Weights of a small autoregressive pixel model.
Model: 1.77M parameters, layers 6, norm rmsnorm.
Training: adamw at rate 0.0029, 10500 steps.
Rows from block 3 of a small autoregressive pixel model, named by matrix and row number. Rows with one number belong to one neuron. Each number is 500 + 40 x the weight over its row's rms, rounded and kept within 0 to 999. All counts start at 0. Numbers have three digits each. After the name is the row's rms in percent of the matrix's.
Before each neuron's rows are labels from the 100 images, of 14976, where the neuron reaches its largest size: "top examples" is what is common among them. Only what is clearly more common there than usual is listed. The data: small renderings of single solids in any pose.
# gate: MLP gate (model.blocks.3.mlp.gate.weight, 512x128), inputs 0-127
# fc1: MLP up (model.blocks.3.mlp.fc1.weight, 512x128), inputs 0-127
# fc2: MLP down (model.blocks.3.mlp.fc2.weight, 128x512, transposed), outputs 0-127

top examples: metallic; red; striped
gate.348 115:512484539538437464501573521610506524490550526508509511465476556510565521508560565540496520455487499577586460575508546497444478545494538477511479476537495514502478449429577566516487530422591506472467465546518530558452489467479524593486510464471506478477516502432482478507461513550559550500488525481474560501488514436497540494500503603478563492484520488494500535573559495565490486483506
fc1.348 110:484518495459441487463544532493479513541486502503535517564543475480519473481525610558470480528516461567545534499537493486477499512468602497540469482535525522415449467525527541527488544460518506497503444525478505524514527504480490528511565590428482470470539521548522508414571550467605465538511496511469543483412461474431549538514458469472511528531500565477521586425523449571471530511511
fc2.348 108:450513501474528453523539502461429449410577473487482504492503508540497564542472555537519507504491524493491474487521526450511479572546570472459543483464484435507481513448611548539513549424399509523467555532457523497508495520529474457513544499512495528479551581449520489458537442458547501515498523515569490486568451520504516574542497493492538536530572490516506461473454532558464557595536

top examples: purple
gate.13 099:508494493508468517560506538515534483527432485481484566456502555504500604512457485537520434462500482486569521472544416543456482529574497533497496492506526560518487528597529511504449624457499442488473484492535552493468491534468519534515528483511511531438413538521500450464507509464618464560488442507559461549490495502501470547481532549494475443476511507571436520450465487442561505533503
fc1.13 114:522511496559506604564499586513517482535497470477511587472507512488527548496484499498520403506488444511495502464552346535525522500565436524510457467570521543538487535491500505535447515486502452503470515552498529459436534526491473510536493459475492500498423518507490461460490503430532476497523447473527553522471501488457504542518527552424479494505532520595482513512471489480529511560632
fc2.13 092:418526491490521463455459459449426604540556436510500461472468457514477512501453521433447498521491505454533510474492568415454498450480533468473556497533519543498538487525479493538487506442614481538503478500448527590475490450462466518487515489509491477447542537449552502526567463549568458493551504486493492449500617509474511482491503497463536472521539566433505519564492437503474520466534

top examples: green
gate.103 096:465530457482515475459535521490516592499476532543519431482506382520477540479459521400507527533526554498483531480601582498493480497438554481505457494494509488538502486549566452460410547487542569514470536511516485464518495504619526445601475451545520431434497572504446479544484485517504544546496514491502510502546536450531520527479469470424528473498485481488514502468498491455510458496517
fc1.103 103:528467475573518493537515451507495481526479536437441514533515461540473488552429557470471485535482594535576489577482513495455414556427486457483528555483484524625467509438519503448530560469471513497492461524568489442547541471564454486533477483504491507488526624502461503501520521477419532506514533489469493477516460489500506463488502529504551479508466497496519521442467538516590565527446
fc2.103 099:491522475518526552506469479462436473490526451495491534548463437524508508515465486447486453537510503490567478526492560505493448558512488491496499496480480563544522528536494528534457435537488523516513517499490500556531548461487427577530503453514558521481524597484516501467473464532458548539410541469410516498538504493437433456465538495468483511435506501452524468361524543476556433614540

top examples: blue
gate.3 094:506601483513467519383469570463525543436545494562535471433495470497485472529546496489399417513460511488470463511572622543507404488477491516524464497555486490522492508528506517503498517486479534492437532473529526494528446479495477494523546492523496465519508530479507469530499481543549536558470509462577398496523491459495517505539565502463559505533537505556526514522512493525504459459611
fc1.3 101:506596454518486515407440509533521480529486503523509477509423513534535425514575488477443538491475574531542467494536629498478426522533462482468487466454511540482528514550428472568628476481487460483451486477448504540485434494459508511486475509525489489550503508444527496495526511430531572483517535439529486476532483522552518453497462483471514524471549560478534482503486477550432447491552
fc2.3 090:607556497457522521393480472526496488491509565538547442546514526493493453468533578478431543470461526488501499544490588516499444469411548510525492490473465488449514501460486530442496409489486538518454497528501455532483496574436476515495463470545575507576580477464511543513502535535446581514530528496446540542527477496480511472489457500491491537470442518466517481439577525566474524476510

top examples: blue; yellow
gate.397 088:489524531457529495479491530453483438497537473473564497468547489534528414450530517448561566533472466495543535502492516502464498462462547535514530531485581532483468523521493497435495451590563502513499576485534517458510583569502434449595495420529494457471522460509487473540519486491495612544506510533529522536409519545487507514536577474488377498511486469555490520519493456501488470499521
fc1.397 097:497399457559515482442458509456458500430541514547459427527496561505529528530492470551500465515510471482556451464466471401556551539432539458484506506534494440459413491455574499542442597481520486441489598505514532571461478547456465475417496493452500535519517478499506530508450435550584495512520446496504478521559512504514495467515502515472463516530544484530474450514506465483462498482498
fc2.397 097:504487477494475456548504509441523466548467453494459435509468551490502474452464539517473491580483481536477500495597542510494474505449569512500495457564504510496520481509406491477526511532542454468581513481464545501549548572552498455548523548526545516508521500459527441533569521500509535562496491461474531475407533507514532499463611470508438511497497457533352482485467426516500456465482

top examples: light from: behind the camera; orange; yellow
gate.400 117:479544506498514504476478499602478486489487585405495492524483450477506490518530493481523465512445521506423547448483512477469455484506495513489528490567522474514463437520546465486540410528520528564482552501497471575492510435480556535556482433527453473527468467475457482568511490497475533527466519562486469584473543460608521507521544562499547547527617455520535564552460556515500473464510
fc1.400 103:594465499563425492523502535511529501464631452480506539434491452470431511464476441513476510471494531595505505443498497453505504530493413508562464500444485506488493510439537470518484501462480503518479447385416499504471507493454513475520465529495524499565486564510511459468476537531594474489407524532493454499497536493573485547500497484526564505450511467515494470510536571437518467479505
fc2.400 105:503436433488430521494545531444466586514460519534495409521533510473501539552468537532542542479504527469534518477437489444526562515526505475528549508528435471520571462498594461507477545503486463471529519555487516547490459615504446478483563482519497523514521500449557485489442488499399487518536436448459505450559473518466415469455530473483578483520470542489527465455471494504539526490562

top examples: torus; red
gate.6 099:512493517451439520481476490468469531452526451529514464440508533517553493453520477496518500479519537440523503553485568407490541434505571513438493524493466518544543383479507439500501552498498490576502623496588479453527505484509507467495391413548562525537441455479469488504553469450449478541475476478543513502490499434539432484471500531487524522502496493475495433531543522456543478474495
fc1.6 098:463568500520530506486488517491475486472503490500508480504420526512513557441574493503549476430500491497502520510436452462535503516478482472464482506479466489530514517513467379448496533562487441561402562506518454513525497478528407535463448489562489482522504504447500534516503499521413478397482597510480499492542506485547512523530502566511597531499515469453513401597522474453501462473484
fc2.6 087:586495526592499533502515538504485512493527495528515502561552538534477497595482501497508464543465528526433501510554499558416485520515545501464532498479481491543455507485482523537522495442493543458599411530498540469450439442506609536496566582545535530506526560510554500485456497486573477529558498430495443433522513540460508572505535497511521438523503564484530516483507450548480511551495

top examples: blue
gate.1 094:527438511509427557506519465531523613461532507548521456460580515492553492486510601512438548477499442450461527553570518620504486559519501526501547489466525517504538474512490515531490510488488422464489495542502531514552515488463446477544523468499451472511559428481524539541472478591502505489505600502442441458469517429559509486509535505568443500487542488462524479520455481477536487532495
fc1.1 102:508488559436544467517508575544496465569502493456519506505479539521529511517528537441488542523501509435465526541500494459432533523539556517528532502515469512508539431538511465558539545432548457507516454614537460535526478537516493567570511455503493500477526534482525547407455524426546488448521495539465495450504531542401503468519459512539570494507391485486461474517430474573483539519501
fc2.1 104:483484524454485465547506524519536548489506522538428400531471538527591477514541570506497505488538485432532525479501530534464543550499514450549491506497535477460535456477484514527445650504517505499552541526526488570557481502483553502450517432486516537536542526478514471428471510565539520463504458462487481458477563482498484469462554496587452466473538470453437445574406490502525474501522

top examples: metallic; sphere
gate.132 114:520549546542467496503546470509429509517511496437515605486539465483474474424493432495546542514465562542468526579521503585533478474565498528497548506523489555476553490504533606450489471515568482552511448536502494477471548513443524582520603528518500505552477461490541516496457532577472521472463549494474425492476459529515589455525518527491492484434532520468487545500460519516495477573486
fc1.132 109:451475592468515468499534494504515512377581474487493515433513491501470508474522465538472479480505457491561498491484438508537480530439591524533468539441522541530522497501504554509475519475510531426510450501526546499373468522505469454480591531528585507471555486483458524455467506449461502563484524479578501480527526509568551515480432523497501369503552499504506505455491510535514520484514
fc2.132 116:489555570501391519512535497581533519443546493466498563483493523535466549410565497513485520537459460537525496555532491501494472469522548589426552547482527464445478467506458431479469459480510574594416432455562489483500517522540548505510531485535469447497502498518425573481495529515488521513511474549531500521486509441540541504530547500492567504465550462503547565488536440502468464500508

top examples: sphere; red
gate.498 115:476538539560540498473568539497470570431475521535553508444462461486497460449548519540477477496469465546566521554549506523573483525543574528507536510490525506502544488440523575442478515507552485509510446489513509423458565552503486515499502494541530450462563527508459570405478465490522532557467499485505432544533492494483578511479403504514468428521507533449492548491567503567584521482489
fc1.498 108:465449469516489596509466556475562510486527494522487469575471584505518450476477504472498545524425480486398517507490471452471501500429446428499522550443448482457453491488429463478567454519476487455527501515480471530557457496578503524492460497460539517497385505493506476545498452499564437521464498532445566525530485488452481465473566468438490537515456461473533420463480485493467434512521
fc2.498 103:599426526471497468545474498535470497555406524433518478548445471468539473507506590470529502484501544499407521458491520497504507484526531457486467432472520511531530492579555389514491501535435525529583528467469482572564504457514482514523519512499402516580445492494575448521514559481514495418449464524500526535471504558492463466474515513537529497476455528513530498541481524501460515460469

top examples: red
gate.427 097:552486431446517518419424540523509504487433442441475488486533530521446501525486450472477537472495496491452506499480602532479534555544540510493430477493499473511513435458516477436495459475522549523486520472517520462453443514485486525514490491510556501459484507501536538533466489528508456511471487450540600475511500485477522608492463480443354537525537462512410571496518499499516454521591
fc1.427 111:537506380529521487418425490469536508493484478483513488521517506494513501480525505509554476553509611461495513555471543522506463573508562504560447522497496485498496543475478538502406490535522521490411501464513511565485417494505500547497493552495521540535487464503492499529477520527521507554505499469503518608511498499415516605486443416507460528469461465510451499499502501544524504472635
fc2.427 102:461472504497528514469517484543431571491476476456560546531500520491465552511465541471488474492528452501543518487467488440443530552493519500400525431528529496533500427474574493509527411503446530595552438491436476460511550460506452461504490513498527405504544515502503550471447453534516450521544486462471499497464605544458538488552521497518494529533618469505527521555441482473523547494469

top examples: green
gate.59 100:523447528581545568476468480534516492548514477489478495483503417485544394513389528490454504562388545471489473510482512508537536539458529529488479508539487519497485523448501496420510512496596558501553515547553504434464485536558474426527465505504427486526511477418508517507484483508542527544522480481494515527508495474439496488443471470532503447419464488535514525511455570475603492471499
fc1.59 092:469517474569543457474491449496500542532494536501512536487483523527507571489607562547525485472502506401464482482470521520511461477544467575478525517476487425480514415436526491520536474507486478530463540427598471538522512520464524519516461515485503533496545399505488496486480486493442546499457510495478462522488516498478470581487502495548501408498425544479463548474488446539654483506479
fc2.59 101:499515532547475476512547495491459536488482496534409464471453416487507487534448543387546530493429458473553505562468524492517452403510484452530497498582488487464533514481518509461428443481459533522502480424516498528504482513549421517518502514507466500445556537407593466534556541502596536491555453482507452485532531523513498547441514491461504524473549490466555508513476507486523435502446

top examples: red
gate.372 090:560466388558495520541482497515588472470560601482525503467511460505447494480554460518497547465538490547501578470509442486490482425518483511561387485485479519532438540538502500466530599485507506504523536457447496395462456550531491530526436495469536479485460464519486473535488488544607487477542483561503518477483484461509463453544461515481461509537425511486510501552517510480513492468473
fc1.372 096:458509387474493510506524505559449509539460502484544457382511480509555537531498466458560540448490526454472520471560526469521484554475544542544472581541481469469539521565513417482483537526523480503611430474548543450491495481494509529530551568509502437441534497483526519478450517514478521489477471439471477509503496477473496507537491527467498528540578503508440559380462506505460515555482
fc2.372 092:564475430477512514570465483442583433521528539513489508537531485509507533515510432532513529472537507453466509461495488539536492470512512481573435562548477542535489509483517504466479541438482547514453562468506509443453477570483514428521448472505574471454495513507505489535435408521528468532479503468447505488513476471528496493494510472431432469512394564553414476588526506483526409460480

top examples: blue
gate.237 094:461538475406507535538561476460509541519498484516531498479507453504554486552585497514474525518492569504530482498467510470544523457531567464576461527511519495514483443507525479504534510464539438542510462552500495546428540455470512418536442389517486523507521533459485438560508470475625454557500443505495479500478545484509531519458558519500594558487560458472444523514445484541471560486498
fc1.237 100:547496506556532460509507492482518478391540513474536495514497542501488554489470531527518505501489479499428508546552542478497488455448437510531467504564490558476454479471497488413515495521519511532493561478497509550463532492440553450528426481532480516499483459471494506457493460462544444513434507504459473476504520499551523423437478501466452476393514504572489547598491524518618585403532
fc2.237 104:455569505433515545546506483470472468516541431528498514507557419479539537568496468492488477544466478485572495441528532473518538471505616460482548466551544464499504529559483510494475499455593491480425494544477517467503572485464454466493524539476552529542516487486581500593472531477555519589434499454456532465511545477474511542482528528558526520541509543452537511467457531478420510449501

top examples: orange; yellow
gate.143 100:468464458479545506527520507482505587514527596471496544532488518499552534496451577522545470487533486519495506563415473478508516504567570504507483607447463454548458457564496539493484497471503502513484504491521511523458517502536459489593488484489452507511504389567448501558415472500416554555529510462560462544528480485482531459468499508541500469510449409482478501473480458480575531524550
fc1.143 110:524514493591462506489485489526501456495550517612522431517503501488471568515417417502490479467533489468505470491557540563581497534451505538539462462489476532571495470518508460502424478467506603453503474457503484461537494437523512455500455495520500530555521584507502484456506527488517553485472485487549520497520495495455494493488556485424526613536567446515465524528519567533486448571560
fc2.143 112:488512451494497587511545461500478456538485458523465564496408445492515527528456469478466482475416484466535513489549512583473508474480451531528547549583502517475478512460497530467478509473498513526469502456520479552550502527424488491462497554531541571460480488490568510480542520467620502449508487531451479514535541492420487485455534513537455563457550466544512478545531490488503430629558

top examples: green; yellow
gate.15 089:470494488530467490483551446556460508566495463406504555477529524507531556525541538529491451476509478452534511478485463438456523497504487483452465549540500521523503449503474395576469480532503495475483465478463541481509481422470584400504529451539517512534477499449534504515568491497549519453559522530470506516525566500535453542520557551567519544445542594496496446526538517469475452566410
fc1.15 105:490537477432482547559511521472487486521572516443472389505537492482519533492514403510409424533496532460575511487613502528477503468445469492549457466477487478467532522426449490487522424499521582524539469501487503477565538468448595472491512517507464493512503558508448496510509496468486493481449576494437504552493511538482498423509483475531469511501518519514565422510488436527507485526434
fc2.15 104:506487479487545486379486496549516477451516530489517486503457486535507520496465555514445509590511558528503537478455554502501488514492499500519511525462489503513520477561544576530517523443434572528503507542467437415437426542431487554540469510538548443495579530409462489569562487476441506506434552483483486577505478516472490428605459471483469514527470479539482535525447499488488514520471

top examples: metallic; sphere; egg
gate.511 110:503507497518434504499530515603566520433573465504501471426482511461537549486478437435519539487471528479499504519497501463547588552500543522532508494569538499509501450492507515654476499466555489479597465588451505509506514497443519557513524474515523500554515496484510516515489496514525495610429512497498407467542570451507470488488493553489558517465528459522489453494523546502453466494514
fc1.511 103:506502482515484455438431465422472543472560513556464404502415491483470541565486470577448526515521477522556460531473454552472460494523436490412432530581508484534485481439504568477483474487462497496440507475563487526499466534593507491527452541456489500441451526507493457523419465453477499427540466503493533536488531490509524582527596483498445488488482497560458502519499533499514480489504
fc2.511 100:504487515524444578510530503469546552482510476476517500517557558509501556410568500522491498438494556491478496485480500447487513537531406525485478543532428538518559522492563496502497611547423503507456502463497533494498418501436404457445512498509434534573490574440474527526494560573503478494491445492520519502517555475558501472443480543516469501431488524462527450504545460461457552492523

top examples: cube frame
gate.201 094:505502480519508565478502496519497502441425574470442519428519485452453514529517523491503409467438481548440513462551472564465459436533462578496443500543500549547518513573539493414501499563510470525512507567547500473536507520438507493470449402503472537507523438478500524439493496486475530428519481538499506539496470454479581454490511481514497543584489482531493570461528528507422441547461
fc1.201 100:497489579475526474479524417501431533503493476423493544505487467517493541453559483544449449445576513528381479524456515571417460448493570511555423420450505476497506460515458520465488470467497453488533481493490526522434453458496465570492530510532523511501509427530437446512469526543457525529509515540454559521498474441499502505506549543503485480386539512468540515484483514557500497514542
fc2.201 100:451478487433487528528453459521615489531493487492548518444521512586493489512565500576511447573484473447489509436521467530449503493488479533505495554524501492525459508453554519567496452496507500498410511515534557478509478553501455516505440492467582528392488552535459518483484480492524534472439536515496518504528520442542487527555489486453505403536446545476478515551516561446589443475453

top examples: purple; torus; blue
gate.384 097:473518515416477500431565495533550604514525490520530504499516605486502549453472468529453549506468495495493469473427478395568511524525558546531447499570529483563547464520534557524502564400530411486535461521497489562504488464516487500502496506509453476512554493499498536488482466483579519498483527473504417496522626477502505509448504521464492457451536430511501543512519480510500513471520
fc1.384 102:558426544525538427562540524596526510445476569436477509517537422538460486518549507506533468513469517476461510436594504508464481567502493495557528479509502504470519537552546530547503502501446531465522535504465466583470467498466506444456553535535521518498514541531559443506428461539533523507538500562482560504491495481487554502534485515541547514613549543460589449498511469524485534552500
fc2.384 102:475508521463518526485531515516501548550558475512506550457507496481487540518511544517448527543470480545477517509542481499449564505452521490467500477486470499496425487460557572583502528457572488401469480507437500410466492564490502529568496490570514392482513488409445554423490476551569483540555508483498517547534503549483578532430486503485487384486534520465509454510492519548476509510528

top examples: red
gate.490 095:545491522505446550528532537543540502423507455513577566496484474449582515458532506494485526486469537535530583564492513404512556488512555522531470512456498548485512484510461519484544550456518537468508545510472459439559524504508429494510538565503539420560565534516501493448514439448478397535478517505537472504474458461523502514554477488567527552562439480457501496524504498488421423507452
fc1.490 092:505505480452484538508505475561467553552510450562518607435519545549480444540490375486508501469522568547546486553402473500546509539516454510446480490527446528530546436495484433521551466501491507548482448447557517494481512438515500520500491483507428540557433500473487544516527505558459508475513566555506536458472511501580524539492564485506526517492481492500439490565477508504443425517456
fc2.490 091:428472551506495483556490458577519559432527502453409507461527552579532466488496562549534419473471519517522515472494510483454459504455567524474504538428485468533495514522547523470511494510478519441464564514511493603486572514589494492467475486479513522476508505481560456477525373432485544500485484440510499485558513455553473512456503504518545504557516512443566427545504528539502525487512

top examples: green; yellow
gate.114 125:490514631508549496474530468451504546420474531496537603532482481483488497485462591476661520518473483579456485499465486506499482578491523483447534515554499485495514506501503516466437546487495445496474488476539492588467454504516417542532539510512502464471529476521530514494395468553536467499521476477491486499502501479522439487513471514575506401513438463491487489485505500464507481450526
fc1.114 121:527486518530431463527570518575504440599498511517523454503481495489509472523503455500475494482515497449509519497481534531439498425455416509552548462486491556552560498458491444584560490532554493421564443548437499527554488497504531504550511500486482539566477540520552513497498519516550506505451490555434481489499443548433507488451538501502581530454579480540537445556513510569435527505465
fc2.114 122:506520500486467507564492499519541518511473484467478475489463612517491489507468467482455517428530450500436501484468487512493493452521496519593514481463556537415534512513367505493491508497502497495521493559449506527446471492432480530444454521473549591515455502407541535447517496502508550499488496497473467433527497523553543473497503496415506533507523479573545472621498432554430531460519

top examples: metallic; white; pink
gate.149 123:497553491523468475467547486508503507472472509504523592525498489481483500418558458515480543525428450512508524562578517566516490500545505598471501614453529455463573562520486518498528437468516535527481403487536565432480503489535524522532552512513470433452522530521430523475460500490536493534498505476518431502497523460478612524515523566489486446507533512445522535507460513527592497450497
fc1.149 104:510496400518574513471485499452469553443483518501432433501516445479491433544438485481545525538514487465531485568516470453486481474575487466550479477472567565409492469507541444455490487481528469483438551456518501465507630501482518538466527482451541458610502502496526464465485506439468553461476443485590537498409476476482491469508508499540504486477473447505477468483531485521547472485510
fc2.149 104:478502539509425517471497521531520481529540445601567469515489531521485458543448461476503480479530482540492513517466575558487481467493545513531482549393477525506418586461453536499467521404474499465541494464488528517435467512539555419507520458573564463402539482505449481485556536514497483477520486510497572466513514466496521514521569528480477421495518483557495554476508578534515530549540

top examples: red
gate.55 092:493512511538499498455505509483509523481523562500499438515503521565391535530484524451525503408507465443483530436465505445562481506531473511464469553488494407552506498505494511508576504494483479589502589482581513470485473466522508471553430476520488484485500556553530454512480425435529522474480586544506466559533500494498502514509507559598522504491544500479436457465475406470502562427479
fc1.55 102:517492567535454432592532534496506504465498447478500501459500640492500561496523517494465398536557473544420441468464530453558501538509484511431543437485490466545492515451447470518492448502467458467508535451552463544497528506479483514446534577508542527543464499547529539470506489462601456541511507462440497487522469504499499506554504544464561508496500466493552399528511537513480545504502
fc2.55 103:557545416450518533457514461482501510521495528525541525529509550556484481495551479525483509466556474525474482457472542599492474475538503516507427571525498510482502532629471504514538582422490487526495455574427563447519470446457568445531469412488392493478489486543456532483477527589499491448504466471510542576506544473500525456513453497509493434451521509479515499521508480475496505509521

top examples: metallic
gate.486 098:505524530488494529493475460494541498553503499502542462441532509444496521494592487430459446469457416453468557489458561549491462459502561535570529448472383491517458513479475487526477488426487440483513497535475549535518444449519547507530514462513536496479562443463414517495488478523538399541431501520517476428554469483484461449467532554504563512535535503536548456501464513540576478509509
fc1.486 079:531510396502599583503448521418446493565526471543500503509536538505528488488514519511520534482486500441483477518498533472482499497515485494560426467555500534535537453492513420472589558511480515410482442505487522469469469530531472519487467508442540493463446521481483506503468475478556494571514480441496421461513481617502458507510556490512454476474452482430495421535455571449532538472513
fc2.486 092:496536528471416490506428503560523446471496483477536528504510480516507495542522476517501492447498491558518505474492488547516413555531521595459502571447415493511518510533514512575458486419493451582521581472501513477555500458497558470508520505579475445537596516454525475584494553506489500455493508539529564462470541450425530513493512481531501490477485478588559448470491471577454523517474

top examples: purple
gate.73 086:476574493498451542599520551546473604536523519469491478495507511480598540503503545486549440564567508566469516455611484519464524499497520594529514528493539479529431467515525534442456464507541543544487472430495484513531448479509466498486440460495486536482545506511444458467543468502527478469513468446464521426521488480553539499480509489468496526515491474474531434463449447482545488602541
fc1.73 106:533421459428485413476464520534504511529489482424507459480420448513530514474581499505459553412485538488563476488570514530449481495551531571488545538506497466498470503497482599513586491507504540535496523544512504528544485538517448491501519473507507521592539483520506503521442495485438508508483634519465540477526526492535544468495499488472516467485498498475529430519520455488462512493365
fc2.73 103:524455453501498457456494502517464570527518506459473433506470464522493534554495464474374493502501493498545505503542551535525503459543510491530451549466483518531508471521476582529699468523505549517482472517505514509568491471407467525513462482481485443546520514499492495533615492490495501507499556546491474478463536524542547465599555502491484521489509496498542520487494424484539557506486

top examples: red; brown
gate.126 098:557567519572501449475511505503484538543493508469489528504560464442528574425486473497536453491486525540628519491507502514468547422487457475439565490456489521532479507441480531460502451509523493514468469456497508524521440474431542491492527519549440522511491481486460531542566513506447481577494462488472444519489520539508495532523545471446522526413572450554549506550526533403482448563567
fc1.126 098:510534445538520493453584531468498514412522476549480480512488467476525499474513452462532542516534548581486501493516544471488524543466510488553579498494538483381497526540472501479459516472524466508503483472516397468460504394427522542528425512513510478555485478497463469526491521535532471540500464548520489547472549471465586397499560534453573515547569486510542523508452539433531504502528
fc2.126 105:435483598509556560507423499465500469418502490467441434481431535533512462524494507497549502489525525504459517491475548445565468546479524511557471440511495485504461473529514488510462578468462496512509589489532447527527490517537505481494487509496540519447525519435551443532498457411501476536436543391567563479510458501522470470449469484504466568587467536470512431489487566481498516459508

top examples: red
gate.91 092:483502457508584523572513511497393459470529428503593500508534504473511499486503527428515504471522488573452521607550485448546485429524505506466468463476425548510504488543517502507515480518482584552491559521523494504506517564506471456531490531457488487510448498454489470529498553462480389599507525491456469502558467556510508460455477535520488556492471533507522509581467580495479551449509
fc1.91 083:534496472529504507550505493413455534535448474518546492521526511392547492496508473467471506457502451485458533528545465463492445468539495506510492404486325533493556450516540480467469475471503483500522513536482492553470485532501530521551508490560503490478443498391485474509461530494458408520553525519460490452523445504484465460384521502554479526486489485513502502598498528522502489448473
fc2.91 084:507525506525391475506483447550566507500523518462489428437489473510475472512503530527482507507495449505536501399432522544463461579525466496498513482584462496492491600515461523547486481517513458489548483553496536488490529440522525472515520571513552534486602494489544477493469430562490411445533493497520564486496488546491424472453508496507526501474524488524468529409503408452495463518582

top examples: cube frame
gate.27 091:584533485456442504492472509505536566506480481558488494450500528487452544469467620489484532494530557491570511561499475561451572531489477504483444522538485549495510461519533488498433501466592492542472498463575556592423513478454515524465481420470445510578512500474400500498472481587516502485497530470470525520519564486499497564497514536488485544437499499481468504511474501403478495489538
fc1.27 097:487597502512605519490447539523428469494487477513509551521523471512542541446531541454519435527484530529501568554569465472445496541471537433590571506509500483470461503435473485485448484415524515513493443537445448536496456511450465557530451501514520470509557524488476476483537421455515475517502539476479463566448475503488521582485430465486526519555474489509532545540404515535487534504544
fc2.27 100:504481542504487485560577534549460623443511477507402483518453518537570507459551541473555533536524563536517485512480481474518549530534467526502496479566476472496513450468532495575505570545518445539486531516465391534543540474449558560435501465469535546572537497474553511503487484546523505520446550514475495509544507459523468414477509473550519516546489469420502490507542545442479506480480

top examples: metallic; sphere; egg
gate.355 124:490436566458502531520472512536480509505493476510532451514476486474525482505567465475519468501467526516524501516502541484553528540525501535504538470443523510527514472521530535520469563539610449459527471577434486528573430517474485573529488481512523465526543397461612485578410470557536503533466470487474474532498505493514506456511546592523490525433504506592590430484450488477502496517520
fc1.355 117:420514437502473525508543479507480552532575516488517541421430489487518482506536546515527508473529496558544514464493520559474550599508412502430489490461500485480508541471449529535479553536488510544497553431503463487533502456501439491477463487497477502536461514464479575480585548437515491406540525485527523536489491461589547466484447496491494492516485487509339507514521506497461433475491
fc2.355 123:439496480491494559502501524587453494530522524531454587447414466492512513452545513504538491518566477529414495515562511458483495521472521490480487452443477480472508583543487492595534449505470519631524530435483468469515559484474479472495496531486484509516470532522473470481548584493556484521507511515532461524470437479560535496517445522490469474527515444498504579394507586515463520456530

top examples: blue; matte
gate.150 089:526514502549476500483536478479456471472573468477477481517510404480460469551415451467454566527446480497501571479555556530534484529457512507488418455485562515464496506478483511512459460520514526519502534480430481491596533464565508497523438444508519481536492573492445496484509465516538552526469471484582477513479562486432496469507490426458463481551563521513606472487510485520479475452619
fc1.150 096:529493447539477522516496445496465502417542506520518518510539525492503514494489510438500518479512512502532539499550459487450469552521554464544468476492484482471539526515544463487458435522592508477460494594494540535515445439503523528453526532531586493471521515524518565543503539534530481525624494532535462438496522494456506552533488512486586502596527468436554470543491501573376425513530
fc2.150 094:458556519478505454590441575505504448563459495475522481517456488533471489521553435562473508488510510487464489511443468508416521429488497546406497512485461501529460463469498547487519466495428486472529541447452472485557560519553563490500485454500488474519521460575522411462461470517485503523389522460497521469490475507517469518515463510473556496463454528546473529494458486485582624444501

top examples: blue
gate.172 092:533501551564485432501494566497443526512443544507482458570521505501535515526524565500571426500426482570526474453504484462523522517487500502389512500505489473519449462530532515521561473575486494522460500477499525512565465509495479533513481498507445469453488470468471484515535561457542528460506560459437460548467532466459476485515620498498475487393582487411396469488495487474485499502485
fc1.172 098:484510531548532487553582566526493482448546481476473483517511477465522529476593443439512546487487426508558547462482510501557439483440505494613495468572514534455485484517465466490400511489546480485508506507421549471548474539458525450480437466526546504520483494525489455438485565442525524511480554507578469493521567515443513486560537469542494562450516535554489546407492512498507485494486
fc2.172 097:586533551507453560525513563561549523489495442498488510545503558484496538545391456471502515455499491534547483552510503499595495466526517475520529500469500508506523516496404432489510566571525492549528425536478419488526528585495476483446483447472521503593491536492497486544550555517556441469484521517589492480519532516540479492478523496490522483450455442556555474489516468470446483577499

top examples: metallic
gate.152 092:516521542478526508533484507521496445551485448543565528480515598607479389515493505474544512508529529522474497517545512517499442510529544552537543474503391472505532465500457520506495495479458486498492487445503471493498501450526485478642511521587513533431498509470528410506549529490459504568479555614543509443421546517515540486512513468516485463478510429482510465480494528494489547506506
fc1.152 096:424561496482415503541507511567532493584527470487546528550422550510476462437557450480507518494473504583535534477498473538514446551493451546461528563440441496471481574503478489557518446496522494563468544484512506517504478487519471533551472475532500482493562513449489598540515511475453463417508511520526476513555469439486592515502484543452467462443448458563462495514508472477418457503497
fc2.152 094:510512506490506491568503479428502517446463569441540545453497530461489512509501534403518527551450507494487484575575485436489541528520565536542451472495457473459554399484469528465487505522512526462470454490476445475501493530514523533537533500446457492449431481531524451519492505513532484621473523510557425574558533547574440497514521477517480532565520561446536439532517502525528538510450